{
  "mask_prob": 0.08,
  "fused_qkv": true,
  "residual_init": "none",
  "precondition_frequency": 10
}
Rows from expert 2 of block 5, named by matrix and row number. Rows with one number belong to one neuron. Each number is 128 + 24 x the weight over its row's rms, rounded and kept within 0 to 255. All counts start at 0. Numbers have three digits each. After the name is the row's rms in percent of the matrix's.
# up: expert up (model.blocks.5.mlp.up, 8x320x320), inputs 0-159
# down: expert down (model.blocks.5.mlp.down, 8x320x320, transposed), outputs 0-159
up.277 083:143166134085114143133107109110135068144119079132127172137150129156130118164157078102150146134147127124108125112147112100142154138125121088152176153119106113140134113134121120113079087128161110124115131158130157109117110134138147107150129124149055127121140091142124109127135162096137144102148157118144142110097136137133092119134094143122139126140142130145147161166106110166168118132125137162115078139109117144123100104097104090133104121136088139132113165113136129158144122155148091
down.277 085:097150180093098125111143130156162149123118138121156134138161120141124111121130137144108111166128113088147120146091093154118139144165148093135125095095138134109131167104098124159098119116150158106138127110178168116135102153145093129146161117166140121143076103125122129114091120147110119089136116139115146126156130113089127085141119143151081166094118157103092140121140149104186159112115126101081173162086130175116139147115093072124117158119128118113091102154098141100173166152107098
up.278 085:119128124086082155134148110117112144160143156131171169104122156105128113148130132134119153128138105119149087123148179181120091115140134135115116127139141131104150133144106145096113163118135121132121113067123144125134152145134138122123119144159102137140158181105182169159090091130171125156154134138078138088120127118134118124170157136159134129128092129121110172147128087136117152161114133149135095124156170123135124103107153123172151177108164149075134093105128185158126135154136141
down.278 110:103147110100101130133092147161147112145133179138161130201057105108113126133160130121132125126111129142127122120083142161126155142117140128129132178178107087141158159121114122110144112102109112084145140114162077099125129124142158125130167106124152123093145170140086120129110105155131131104137073132126162134114126159151126145163133135142124148133106168098174135138136120118129101124121163174084130113118105129158131114109109112109145118121145159108143105113115145114145177151133110
up.279 085:106096138143112141135100148134132134054137154132147107153133107177134153150142079134143144156158144168120116122131117138105122116136133105139075118113138153162123156129142106142110142164122121145127150079131109131106116165128136183144128142105096144150135140151146103090133145136099146121139117118124120135130113124105138129183102147165094118118133123138122146122119108169121160100138144105148104142112162155121132122115128121162079092178169125109119168132162119148120123149107092
down.279 089:124083112132134106118121135196125103114103102184111128108116131139105134136108099136145127129143126117114137131126082131144144108124162094095152160129138105125101122101129140140108080168151121101139107100099127138112112162118123084152145118147102146155118139114153070126135139135152130103154126116123148156127120147139101113137108152203102102151105140157164139121127152119139141129149093132125149117159097184132129135163119126136120134110071103130111078155111131124130156122127123
up.280 101:119160146120099128113144109115115118125088173117105121142068141125121153157087137126142117115165098123118117158162149157106162125106149102120102096103089139158099159126161113124105115110182136144105151166128116110171152142130147107159123162149154143103102129114133135119121130130149163115184126096115097177128165115166130119161089093108121154131125111119111136130154118134148098124124130083141115167112125136141115132161108127148118135178136122131125126141136149141094117169131115
down.280 098:164148119123138146125133124126120149109151168143109112158156080115107151109124107123134110135128156080171128104135071115097110119075151108114106167132124093143105139108152184089111117156109179125094134178159151111154162136142068164155087144144129113106144113120113161102103153142112143112151086094107120136111113104121120103142125145143149103127144163100155137102117133093119136094135105057137140143104116112126142135106119119130142096099136129135122114122134143108139087158090116
up.281 071:123116147128126118156128101115108154130150087078105172103133128149136121118115137112150146121191142163097109104139148074162153130098145166129130124129128141121154156134151158146128171120115162110109148128107141104086121113167145122111149175091114115063174126179121156161095169159132150119098159134122150150174102097178130083134119149136127098149105141143149153142149180138089170138125146120130095145117111080100073131115174109136113126117086171106108125119111148132158125109151153
down.281 069:166170129095088077118153149130178134120109152134120134105105146134104073101188106154128143141119110126142139132103167130145144101104097141109108107137098134102134121086124171096120149156123134153104130122168157064142122101149127117106144108110135111115119070102107145127120156143102123128093113105090073123174107151137128120114130148122126134099153082068132161175120089112144128127121095106143131164131128136087131141161126167109123129151140143124098136125114156094139105103110112
up.282 097:096126109147143153116154100103112130155097146130101132129158112106157123159134163112163114170107095125121160132168121124136125098122166091127164147093123151105139155129126113133093123117134126108110084150166083127161097144140116146105145157132126075140123100157122132139121124089151128141160116159155155110133143157134099094137125164141123158127117116149138100158117086075113123099169134089126170113130102128121101142160073184150066133147122121163159179115123135105091173102106116
down.282 111:131140157171167091101174089138159106089143180161125144134098112076110147118119127120137140137082136096147132096140129141132134120152103120092119099115175134161110116080146124106113144150110157118119139111090177119151077130107097157129127135135143159138120149147115131142150125131123094123150160104104114101106124150124170126111144127093135135147105099122168128119128145120153136144143083132087155126124094119138138111111111151168171118130115149114092129104125110143148148068161132
up.283 081:133124146132117124134119102079065159152149132122130126161127133135151123116129154085140098191142115110150101076161110068123159158135118118153139145186111098141136098134142149096172117143146114105140101135164101125170129114155140121101103147138177146165149154155155154143162138091125116128150126127160092131115110152112136117142155140125144132138111148084112141099135127138145162105139099094127096090138115087142121146060124131123156089149098134126112143148107092133144091148162135
down.283 083:106118122111161160166146093125139126101065107123126132108140126118126146092146114129065161128122142140147145127080082165141123111146119127176105162081137136128132179147107115130131082204156122108121126135140136112108084166184074101113152156110125098143090124112115127134092115126132111146141148144166119116134085146098128145086124177138116089151111125108142118177125082146131126104147124138122124122153119103151187122165132135125121166104118142139138136128164104120103123137114076
up.284 099:125089123137113120202155149143158153119118151132124132091128108129138151113144103162095147120138076163112124126090122145120134186175126161119153111143116154102191160127134141163094141111105136136106107128156105089121110137142176134164174164143128119125119128119120141109155163135160172101130118128145176150104131154138087098120084094159128128111156123105123170118142150126116104096146133143127149128098086107129117107131113093125136140159118164113167113160092168087147161104133103
down.284 084:135116108149094105154146106168139145141124179120127134128161123131157180110139092130105087144121085149165159126144131122160163126142153116119099131113124097178146127126149142125099101091163133088122132132084142136162097162141143132168149126183143120127147135123118097129133143093128133109097128126144114123137106152159155114150077184156130120155135137028112124084131162133146136161134104116110118172157134143112134118130100134093145136134154133162161094093112125139130148120141139
up.285 126:146124101145109143124151152126123163172149161118127148140164127136115134115098129068141113159128132090123124103117138120148159087111091152085103111133132156160118091097131140128118137122137168145140095165137166135105101085118121162131139167160113134141171127127105161109132157150145131124159090131125166145125139148107101131138136157120112146104120155167113097074101162149156113123112159110067096136132143110118104132104160121098206112133074119110135134117150138134125095104125174
down.285 118:131095153155149115139152094141113106176136121086160095130106110128131121164109116126188115140080126106145103147105153120119128134106070172082132151117098169159110115140152123129157140096131103129125127156083110117143113123153104113119137143148077133126127145128113122082152160116177122087118086123119110118110095123134138104111099133149117139136162098104150128108110188099124151130124137127112137150129140146101104069123124135144108105172125114154132101145113143136150171109113119
up.286 066:174119060109102086135038124136149129138142079102147125123084134137151129119094133166099130123096153139123104088158104108105118125098142141118134109153137163151139120138108119124125105127174103091101129152138165154135073135116103106152102150114145147106124105140160076139123093095116156123156136086104100110098092150142123165076135146114152125072184169111154102137135113118122134130125117136134106113121104100108126132123111120121095084131176125162148131154106152138150089155166139
down.286 069:141102134124133116093165107109160176117101139116131164093154163124118119122170154119140112156139136113125088100113097141160139132126128092190113099150136126169157148092136131117120110125087108109129104119117136110073177130099093086132173158156125141124149112143134073120083142118143128146123152153098111102131126132136117129145090124152107132112126137091143107086133140149151106120113102130101131132145155119124100119137135108129167166097128113134127083118152068120136130124179128
up.287 122:132149122145128126155136120175117091133136143150063172139159112118117134127116161077139105166095112056139140104142122075187135099143099167160120133119088150151130117124126115132144167079147100164100113110104136153102135164149137147105099147126156145146121144094117171123116135130131099118138166110139110105109154129144123170121176127112121124120133136115101103060110146129116118158140108122086121144151148159129141120140147125156156172131126079122126122141136114129103124132121142
down.287 126:103088121116108108139102119129138093135118131131108153088116102145158140144102111163121124160102125158104125126089139087114159129113118098171126122130129118125135125132099109072127148040072129118121136132126151106140152121155087130109086110128123180149140098136159156143160110125132143183152091138095128114081093110143136109168141127123148113145075134128134130132099108124126205140119124152172145135144166128082104125100133130104147124126121131092170143157141110135119128131081132
up.288 128:113136103105130115131142131076105119126134142115160154136150131104151139143162152120123108178088095122146111109138095164095129136120119158151158137137128181118113148147136111131107109124124102172122134156145086154139169098132137138108173111144134141140113116169092094152150121102142160121111156154140164133096144121123088133145125129116149137129098126056117096107111128142115155113105122156130112126117134138151126090150117164132153114108126136107117093139146155143120111116126134
down.288 102:142119138115153140121150148094105170216122152092147166081114131104098176171149182095146136124143144152094122137115136124077125134165109135138170155126123136150108135094151147126130119112174143131139137153098139138124118134140134093109093107123131172151088128053125148116114152105149120128103102126098164107141156162138159133142100154140141126154119082082132144122158147132143159092113130117178103127124131164136117115090160119108138163133102139150139142134117096138100093129138124
up.289 063:130153129158139142144118131108109116121124138163159179115088129120158117156169119128083138162148121096115129113146099110155136123124144128146151131120097150106122131137077100106172146095134141181136127115115105117126088131116126106147150105157158118123192142150124148117099109137146105097104113108131141086094144149112125114133139135130079123169164097140095125146147112135122124125116127111134153100106116147144128118124137095135170120170090135144147154122147165101118134163136134
down.289 071:128121172150147089151158091101102120114144123099147138170149142097103102145128104149134118132118106111126136086082140157111132143117161149139104105115123125099118128132129117094131140104124137144125102101158118138121151125158134119142130151131057055108155154148084142120128140137117120169089159152163103176117140122141130118114118135146150117153167175118126163135100143149129111080111135120111109097124114155101131119149160129147120156118125111105174161169123183167142120118141165
up.290 136:075093130119143128139084110100183165118129136110149124129112125118159139151102119155122121140105087094173085116163138121175121171135120170148115116114087097138134115182142127138153131142129103137105127172119138137131092153163161113103079091147120110130132122097116103105132116162123130086105150088143131153112086142139145097121111100137162084116164200126136118122127083125132160121121092164113166144126137183148110135133102145089112129122150156113126101120135115170141118109130102
down.290 108:123119119123095129143129120151177157097120128165131107150080154129110148175102078170122142176160139146111121172129080128140098174142100146128101147124137122088136157087159108122117093137116137195139110112110118108153123111136164184120125140151127115144179171117117155144107104084131085145122122131149113129102093124080124108144121089093131122128113127142120102104114104103103104093100140130128109118156128126125134147113111107161120159155102104126105135162122133112076115137147099
up.291 078:136145147157145139094105093129107149093130123162106110177134148122123127107117112124115104100095116120097146151126132121129170122121090148089147127093114168128105123113119144152134152171103117128104127140150113145131102155129170126151145134093147146153112114115101158142158126110136112176118144125095150103101115125120134128096160149157068122129106125115110146065117157121132134091143114123169191138113106097123130118108126140143130114092140149154132157160136156147130109114120127
down.291 067:111107138137098164137119121123168146091140086112135128137134156142131121123152145077136129128179138108124140118129174136140092185156108169134147137129147172106118060137091129140162141133126115149098114140122101145164155114098103125145182159101148096115109145118111106125167097125096114130134129133153154119142107154075126120122105095123127148132079144147135157134105138137124092082132087117147136156176141069109119136090145151076100106149126157131129097097084125144149121087153145
up.292 078:143106089143151126124130112126107135142119108111149118117141128132124173150083098160116160124110151179130138083119127048147135147127113098103145102129144160137134137102129103109119172137174122163127078110132130163134090132125133087159129099087111179106128146103141123099139136150142172124124117104118127183116126143127164168113147113160147111128153176098110153127098146110116095127108133152129146121072121161130107149108171117105095113148130111140120131103132173120158169122119127
down.292 085:092148114125100125152095151119149130174148110117118139173128129152116137109128108130070164181076101127106139118106131102134128149147150125157137156143070105129110170136131136143175165121125139116121131140100157122140118159105136086098172127142135146090159102107156137140176140153132072152154121150105160140169079115121108080120147172115099161147137098098094105146127160138130094164119093143117159128106088145110095085125145114135140119135099095114142118155125102188129129152128142
up.293 148:125132116149160106166139132129090120162180116117157077149112127112098113153130119108126139109109140136122119146155117111138116158132135112124096139138101136128086095129117166181098121109086106152148131123114162074150134085130136151156092151116155164131138130093124093172101151117127129104146099087150124153126142142093136120126085116153118134148129099070116145181160149138144112107124144161133133135123113075097087157114128149093104139111165130114168087166145147094088123100135126
down.293 149:097121119114122132108109132120210123117107118077152100137139131102131116132122126147146114097143158104126149110105108101145089105142135112098127123122109159138167147139107104116165071102091124136126130128146134127118099108096145121134090124110125100128099105138153103115119166101146168116103129124121115100133149131115100107137136111161134097129087091114157149122132155114115073150106118133134124141165112122136107119116141119106074159125129122158166115085169125144145063158137152
up.294 081:138161110142125099125155129156093094124106136129105122145162150106182119151087114085170131131101124109102126119126128114117127143122125139127072078139109167135158140169121160140111149089097112146164144127093135105141130153168141142088119105137100111151130145137099095126121167127141149115101159151125130101131121163080122159126090147144122153103117145132118159153149145147101110130131137093151111124148139116116165151152099177158134094129120134115128123147087129155145108096120139
down.294 087:174107141121113125120141133138167107154109129116112145129093163126142108116114151132125104127145178122136118142103102150117146167116084122144112095134096132155132119144156123114129181122135134127147134125120137117138069113103149129182104120085146106093150155121157122141112127132082107137171119102132095085098124123140166120177155152151126152122198096151130127131114145131107142105141139101134125163164084102126100079145146142130125125127113090139129157115155122120151134153127107
up.295 091:101168098110110112142118111119145163136080150114111150131163092113138143106118140127131128156162083148097160139120103100140131124152118135141166172111117119143169127137145133142092110108109144145136110124115167110154149146112134082112143123079133105110116094140165119117096147157087190097138151093105087123118113115100187137150134134118145119145115127152123159134086147145164112095108132165149165122119097108089168076120134110138119180143144127141097133165126142107171146119063113
down.295 085:145109155151110152121134132140148113117101088159127131146110136157131137157160103176145156117141163106108103160129097128128102076152164150149117179121147133131174146105090184134112129161136131088149128105114205172087169145117169158167130139120105102117139138121159167162129111135144160149126110156113115121085066121132136090116145147120141133120113107110148135136137126127098083159105115087172098116105148113126114139161135108138136154137113094147166122108104125149144127092098131
up.296 113:126102135066152100089108102116150081119097162098163137094113121138145109130136089114138154085107110112140117129120151146147096159159139108128095155148111137125136115108085131095092122153157113124129105098124151163174102129128144160151112186155135127103169123127136097144163113144124131157127115136105122066132139121116148143115110122124118124175111105118127130108140112075117146175149125162147141166108151133133118151153113116176148127127136119112113142133150128147136175112107100
down.296 094:134089146129102072148118166102149123101134123141118115134104121162140153114174073120108121082101116108138156101141148130151122101159134125127142156144097152134166118166130169145147137115115139131092141117167156147195129070094152156114163149098165118096133122119114133142135136136126119181093145099097156091121064167103115131147180155138118107103089151185181138166141115121117099138134128114181120095162109117124124138105133138138130147143147145095132096099145126149102127108113111
up.297 127:101123132127149140080129125151146143118152162086092131126124148159147118078106096153105159119163159124126075108105133148122160160152165111096148128166140153134127145105118107113085132150177146135119158123128110113109139127108142099141184094119153190126133143156142158142126117127114134101157132106114154135153131101108137180103124127127126102130151148101125102153169134098184122117149115106153150133123109134117115098152119142177119130190120147136127138120130123123129165151165179
down.297 096:126113152164128134123118132122141122134182113144111126148155127153132141126106083126098128157122081115080156139150151146106133098082157134093135156110108137113197112131162116145106120165136131092125074115160117131147120135093109121167116142123123109154141131164142143163106149102114140148120106115129079135129194131086130112127085116122113125127140118138171098140187158149144157116131151129166146122068083101118161170149099104142131119134141154132158182134119123124129142159158129
up.298 101:125082108156106090126104139135132137136161110095152137139102128128077125124124195142088131141100092141127098154109143102123105116127141119131139115131117146146184156144107129107136106114134126116132153123114143130111165104143138111099121133123107142124126088158155097118117095113137147127161123104171138191126103129130144111149085090104145126103177159123126105150108143127110118115151084135118148156093142075123115169119116151139123126152110152132116136092098126100154165147102137
down.298 099:152123070136151160117121151142142147141127134131160134110095149127129181156152133085115144128136068118138130100121123154100098094127116170182159147116090097172095134136110158135150153140135128099092139106105114101116128115148130120120113148125089084122143115152161180140144138120128144096125157139161188121132133107101144113110080100102147129148166165151161102113104171111088136118141141117107147143129127115126158102128156120144123121163149115106102148177112130110109102111129124
up.299 093:144104136127108138142170153158133121142100139108139156120148131119142129153142153104166138132123142169095159153123137151123129100093121155136086112175121138158103127138139133114144119130146145105089147149112147146073128163167141111199104104164156161126148137131138123167113124141161137098119109116091104128082122114116170128158171150149086128128132088108139167166149141155096155113129157119095128148150130120140117120147145108139144173139113143154132121124141156126127159100113099
down.299 084:136146175166107169115158133163086155125119124137140150101109134101101113148094116132103106141114085144147133142114130118175147099118120121129145098120144119122078145142171137137155109122133119116110159112121129122130157168138106107103090130154148126153099121151131115144109158116135098099129139083155089127150156146109176155140122094123095157138070123171110138128137152150151089113118104147108141163117096185106146133132100137144126125151145113145098096137089172121102146144150146
up.300 084:151095122128105101110158112141130134125151111097118123087112123092131147130124139151089150123140151141131134144167171141106165104159146155135115145130173094122126137149109109130130138128140108122103108128108111100082146145123155130105119133131089094132124112114148107133122127162119157118115159164134096128131090108125158132129158102151130136087139110115157092148092123147147195109097162119144154133126155180132094115108150088134163174109156167134138157126085182151120118118148097
down.300 081:126111104131105129131100112096144081089107134126143151099156101112131147149107176156151158152110130139138125136177130152142126089112117123116081136170115157140094139129191133142117142121141146158147151136131115141165131096119145099133134101134131154122103122105120116094116063133099151160121143081132095126170133145156123174133122130164135123170127124177153092120142143104100134115141145134134112114131131104113109147128170104103134128101104134138132131110104136140121102103097142
up.301 078:158135138152089144138145158125104118160098110126161122128130158092113179122143130104121152114135142123156083138122188154057144138154127156097132131123166143122147139131131121132157128101151125148091112088110131059151155109101157111160147140147113132106163095169122170145166098153121102155138121106110132091108136142139114122170092135116155094154089166114070133121139169184147083151115137105160144076117140129138102104107145112126180106115126114104130125144112141151125178123131145
down.301 086:137134125090091118174117129174068129115111151139126154110103134109148131088125115123159099116140121100095101120134176157139151137082121126118114128134122172145160158156151163078122128096085172080133113118131092130155143163151104136145140130127147109128096153106106114117144130134182112111111168108105113099159157092152143090128126142070153121094122149110115141131113093098130137169138131141110126071139108138149106147142117117131125130109122158173104096136159154114108152144143108
up.302 079:114149159125130166163107147061120094138070121111141128123126138128135105136116129168134109131080139092132120105119108142092163133105140112116154145162142142074136114176116102139152143159113141129150132149158140130133095122087131135137135070145106134162108141145134111124099091143135175138130128099123148117157100123131160082133158130122150131151148126134124152152165149148105154105114076172086143130162116116178122159075109139117142141199153146127127096186127149131129160127137119
down.302 072:129133120156126127129103135148147151178126136119160130133101132116124124114131093138142133126132204146132156121129112131159124127144104169083124112095126160105150135166166167163118110139118144146143168148160143128148126129118123126117134149096144129129135084122103153136115143132184102133146147146167134143105153140155101155073127092167115137134162096141173174134148104140119108163135127121096122133137115170110106181109143107072100143129114140141129130156151168123153141141122151
up.303 080:133156083200117140121136195135126139152113137106131122105176151161167115125158119130101150110113101165163123172143118121133114131121114164124153144119158133162122111092130113130142125113138151108123136166107098147125119132175149166114165159131138150112127145099100130120108112117101160109114138098161165145123106128141080123093115133116129132115135133137116114085136127174111084142119153146096089139161164126107177097121123102131124137126144140108143083155149167086178116124137137
down.303 083:158111162114135133141144183125129105058130123126168116135170121135081145145127120095103134146134152139131150163187104152141128144146116148126117135086125096140129087112145114081144123094079067127148210150126149184159137116145157132122102125147106120143087108108149136140126121162181148123081152143109117123142118142144170080123139163122135157111140124137149153153146147096175109082081115114102177158111110123096148140112163117146102107142173147144133155125089117141174119145142133
up.304 097:139115104151104124119093151136138125131142088157153106138143141163116110139144151119047081114114138148126096149128140124154152108131134157150138133115168139138175135137142108137121102151144151145113094113151126104161165186128166108120163137168131139105152098160143117151127103147082106092177101133121106125137123139108148111138159108147101130134124134111106116123103147121127107170155126140090126128100136149144132140102111163125127122101152137144098115122147159124162151130087090
down.304 106:127107166102138111143113114093122129146111123085155159150123132116103126107142118116137114163143116178125091089098154073067162118148120151127140126104124142161173118126067106141136095087114105105117113120157161142117126134132123110093140089122121129128141159129145140167104122146129116168088073151131126147134138114145108095100136112150130101130157118143133116125104123118107143164152138140142144152129142129078128128127168130117108157159169139152146136127066131122152100104111092
up.305 095:106107110152119133181170152120112107099149143156156151158132141114145119133073161140072111146168145071113146145131093133151143113127187121120124155149112132102134152176116123121128071097185139091115154122076146134109125148121129149125110139108127105151153136123116173098116146160142104140108095138085151118150184118098155143111140098131137106094152117142137128141155113130115112142102145094125131149126114100125134123151151114086133172151125130107104160111088149104113170134148135
down.305 085:114122112099111096092108116112090147133107122134149136133121095140105105109125103154123094100140159095149112115160063145124137138087132119130115088177128120139111133137155138094132115115130122117155150092214104117161163134124101116084118173082078118108123156130128106138140066145129098115137194087114125114148143148139114119167137152155166125116179139122098128113094128093117160141160153119106158100123146106119141157125138165142114116093130152136138107127108078150146139125143180
up.306 096:134151189131127136142082084126108125121139116125085119118111179148151136131122130144162121131082176098139116102188092139144129120145097144112150168176051114132082094133123109133135150107111128108126166119137085134153150128139126129100127132107104140140172163173129088119136146128118105132117109127109119145120125135084174105134151169093115112147127109121098147141138120084127155096114110114115100124120139147151176102111148127123112125161138163135124125170107138135138191108136099
down.306 103:099130143107127099105108157078133110115153134165068073113084135132123136105080145171089125147149171135146099127138142137127168163119155144133159129124139134136127131128142135078132088129153119098125101132133105135116152100185123147102177134083106100115096151093106113147131129110147077125077129120127150107160112107148123127140135083124199138143120145129122156115113122113128127088125132150160141097145150096171071171122122134128084158133107069145110125118093121159132125146110078
up.307 087:116141134167131139128119118114169102175143128099150137128147123168102115132081112078113125152129168090091110109123124144148167182162132156102173138125150094132120109134105150143086085080112120133126114139110112153114126110159131119077121165115142151165156159108102137137085122132097154116103127114140125122143107090165156156088121124105172119113151106097140076143157169127113129147139136121108112080108138141132112151149134127136132134065095124156164116121117120130123110113115134
down.307 093:136113110136095137119123119156087098122130120121159121128110149126158123141142147090151090125150116088130141134134122131096128117092109132143169114138090149181139110158099082129109098151109096137169117132147126087133155129144147083087090146114119167115117120142155133117090147144146112162127106130078156129147104099094123133187141126152152134154144122106125139123121124155207138135121078128118122092106133101109143154108117144163116110131124170126133151172145070162086121110146115
up.308 087:096132141067107126123136096166122112136144129119132135143129146121096143114126156149137148128107133100159167165146128150141130126093083146096118125141097129089122127131124146099139116135107158133165094167126125128125075115101162121138126141120121140118122101122170124129094102147161098149102132125118129102077092091139116099122082159138148151142142102133147131081116161089123167143119094101129113117092133114130133117160141150128131125161132117213151087106115132120184147092113146
down.308 087:143097127121150156131172136115165079144146136103151130128107119035175155096153126150169111129161146118166127120115172066131147151117123139141171122156167113117114071139161157120093141172102160112138108131173117155126117094121137121119142110160123092111189140122126093161098094133157095173101165121098090095160136164160154109154153175140131127122125152091144136158129139151118106126177108157119117101156122121119086151081124121165088129121129108123159149093150111124115142164163157
up.309 113:087120147100137135114108141136162100166148114129148114104103127149141135133129131113123165157160120136118125102176141130140156125123133126117146113113161125168132106115158135142124087157143135100133073143107119134150155145131134133139123130126132117093108133079142124135126147149118130126139102132056102151173134120131141137107110134119120155133089136094120137155164128178099206108152100112121132163148086111120131105182126102128159102113102162109117134138099146132121126101143158
down.309 118:079139127113099123127153119094138142164091084142146140136149117123106148086139125113115149187123116114132119143119144118134128111126105111085101115182146083128127095127122145108108109170153138127154119118139155122121169102120165110082129108086189175161114141127061117113135113073085131139083147116098151190138129169115148112116139114160129112156129125120143123122157092150157104179168126103113132134145104124110156120138132168136121105159106099105169137145138102118134145120113141
up.310 073:111117142101138082127142132162118167129160104114156127144094119120118124110140100162092096136169106188147121115110097157133113107129097121172127145092139147139108101121099137139156141111120121113124131113136133109158132051144132093126151098121152175133122140140130124149113094152136161152127140076106083118095087128141113141137128115102104122121134163161120112173144099125124124131126123135135080141127080085151103152081145125138133155129114110179113106140131124149177069111140101
down.310 082:155113131169161131109104137136160157127116132135147147137164147103125129114147165111143074109092098152086096125082143118102093111192083086103099131157092167150156116157099156149155108104137121150125111146129114108166119153139146126086130120115136122085130144092144112121099112132106093144124160172141125131164125149101130138165129133118110116089128100144103140102121097126131131144200132117121112123139145127105099166106173112121130108118195114112083127108118109158111174108120113
up.311 088:165168182106099178130102157184112133135124112099118161116108122115130143101093139149130112086137171099141081185129139104128127160140129114084120147121079117113137089094170104138088124126119119151141136133147118108097092096143124137102141095088123142093138095128115120156064100124102174130143098114127157148109136071206108118102131135146083122121152113156129132156152135123174119112179109105147127143133110118134095149123141072154128135101142101095139137143113111136106137131133141
down.311 080:160157146131136168128083144110092090125167126160099110151096145155086097135122130086117125086071118154102141157139153150097161109163151084146123196126118145141135134159105154116111123148186086098065148112111120119112157130133110147132127111114130089150125176123149106138135166089122111118146141133107114117143151101108139137131114090086102102109149129160101151147177170085130116126128130084136135132095117149103149093156101155159130128155103112095138101104128158141133157160123144
up.312 083:144112107123194176138142134166140149109145131100126137137144116150167146144083105111090120165152091119131113161126119127126143141123126133186152119119144136151126158110122129157132147099086135102137111105137131115122129124139183079132091163120072194144121114124153153164113071141130131101163143129084125152109114146168126146145099145147117104118191151143108134140091129167102115127130193130090127116102091098137095142168116115107115136157136152143182125098147138103116140111123140
down.312 076:078110106144177079129123109124160126122138093070151081140133120145151143139119118170129134150094092122121127147143098114140096138101108136101112080174134145089149151094156141130126112114096142127123125135125149103180105147131112114074153142143141185122137156185087136114133133136129163146158108140125134118135117094151097177126146120143097117152138155148112116153136127141147119132175081096128135118124161097122120134086123158078096137143117150129094138124104110124144110129120136
up.313 080:106124127119111149132140157110108149152101089166119105136130100139140095142142125112132125126121110090111112107156119106175100125104130161159114147099106148164153135144160120109171107124122169140122113143127147144120116057134119131127135155098139150196142097122143124137115105128127131137081116113142108108140106149120104155114159144143166110118131103153082105117117120126123181145144123152140167128130169137100127111164084089093121126098117134101113150143083120106123117170110115
down.313 080:112134118130127141093132140077130141134151098107110170123119111106123094077128103105112139202114086112134094125121165138117119171108168141154151110125097126114118106104113156092162139137125099082102105141131137105122122106170145146070106167128129089143135094108132138154109124100101095147078104119132152106140160094135179127146086156105135097133148133100101126123134132185135130129124098127163143111165096157104130089097119143132084173098115150102088121158180136119100107106153167
up.314 097:141081114126148154162139149175125118136127082124108153098113158098118130132176151127143173138146106113145130133148144086124076117153136152100159109128147079164113163123117149115179138136140171143115160117147148116141132129102117142166153110114111108132148158114117130125147123073098107145110115101165111121150111171067176117151133123095163164143115114127141130144129160106094140163120138120154117117155147145092112175113116123089190140146096185106146059128176170115118153130133125
down.314 098:134133163132123158142128136077124138113120121097159150134146126135123121132125144154113108104142097203124133114088132136125129143127183107141126125138154111087128122175131169148136123171115075092129127104113106135130129135147165137100182127164162119126120157108150125160105104084138171096145142130137115119116080109156146111117175117107146107163085181167090149173117165116110134133136088119149138104127151077132145120127160140104173123111102153128146121113133090125141094143107138
up.315 104:113124109126128107128123088110111150175130127137116145142077121146131108108144131148088106131123143101115115131185120150136125152157158167135124150077138115116149180145118107128129123141162107116139119134100132108089089152136121079148159140094083134130134094109109132139135122090112161118146124153101130113154091126139146143135115146153087071155107167126122107109122141112154138132121145152137156121123134120172121125165125095115139154124159169108168150124112157169132154093136141
down.315 121:123110121170148099069176139127172142112134078124179122150111118151120098134161138094185136164162119147125097136161157105106096131124106147119135127137110137129120127135151165132125136147084126145104102131146099086120122123125123078148130138112124165119138110067100127091103133131188129176135139127115140093081142136119151167099115104119149156128117152151087103113137131130147116189149160100149140089136110165098128149131141111121171090118141175155142097109108147167145098139160170
up.316 069:097104153125138142126097123105136113107128146099132138120111105056157161123115147083147142147183125130146149103121119123105121125122108147093168167164120108132091086145134177153106134153162108112126098139170169077130120087169157105104135133109106116137143130146122136133128147111101104164089090059150140125140097121101102129155152102116133111095161124095104111143124125181123089068124134155088148130111104097123138126109187145093132133128178133156104124168106154113151122121128149
down.316 078:124130127129122119121143143149125139113125122117136130146115140141148083145074115130132161103136122134099118150139116105122175127141147135134136115115158166097151140121125148134106174129128120083120147165100124143099137122174095114145163162129136096160102103119126136104093110115145150093103128166129122127109111084097099150127166154126145142119150112114165098100135125095128192149144112138108133143121150163131141130119043143080116096131146127150112134137128109103109144121106139
up.317 110:110153152113146148108148089136134155165136123131165131129070149098162142129135135115157071096161069104123128152165147122139115121113112164116121088148147138167140117157154152127117125140100167144148179113150095145095164105112136105143179150149149157104105106118128124112100177069088107135092137083062126161136113151091099173118125087135097145146120121146117169120139130132126162118130138114139139130168130114130153136105130141138111128123152120099105121130140102098168092131155099
down.317 115:160189083100135139135134095114083123123126159147096128130156131124152111111206122135116094120148085117083129102122149140128121104127154106152088133148141126116191103119143133182085137144163112141088160112109190141099138140139096155127162134123125145149121102153132097131130112087099080066084104141115164122149124097141123089151131133140118133140135107099112118092140182124114131058130139090133147128159144142120128156103164142116153110140107088131156099140127114109121172153136130
up.318 083:168136096132129127166123120096129132123129147119163139221152133110119125121108142157082146141092113138123153148089120130147132123181148137127154129090176101147127141132113090132122162164147082111160118105138134098153141090148130151111170127096121126149122073113134133135091115152134115162170126133138149121114083150113160143117119159119126143135161118083120124103152122165115132110124144120120139114126139143110149128158146139093130148143101116148165138123126163123155093174133156
down.318 075:133143153135139141115165115122135092120102114108100130168151079118084159141129135122128130114151090131148103101133124101113160132096150128114145132102124182103103114116131167109132153087127108118134110101146150094107109192126109155166118116140100125128106162062143118124182121131134141163167117121129086127138162128083116107118110153152111099142112155138146122127121124138114105116152156122129114108183121119096134092137134120127145142119164119158097148133134088129141098107122125
up.319 071:118123161108094123128150144138144131144132118129122148134151130085119119142131141142159095141122148151168128142122116133168139161148123150117140162142143088119119172131107148137149175192128151152107145150139125124119123112147192112108147081102133139092105162122087144133133120105111122138135166166105103160131099158124139119178106118079121147104158150123098107127105117106169140102122129107148100116196115096122118106129140126146126101110173122117141091153117127170170116113129164
down.319 073:133120176107121153147151155090105141096138080128137141141134126129126115169112120134155087132118108099155168136159102083124151159102100143147147136156158165116143151140153139160153140138145113113133102134115128089172135078106115135110100118141112148128102154073176126137125147119135082108135100105109121106114131156148143149074164127100160158116123129142149080178129127163134105096102129107097126106122125140146152114110103180129111120112112098103169099139100116159134118120111148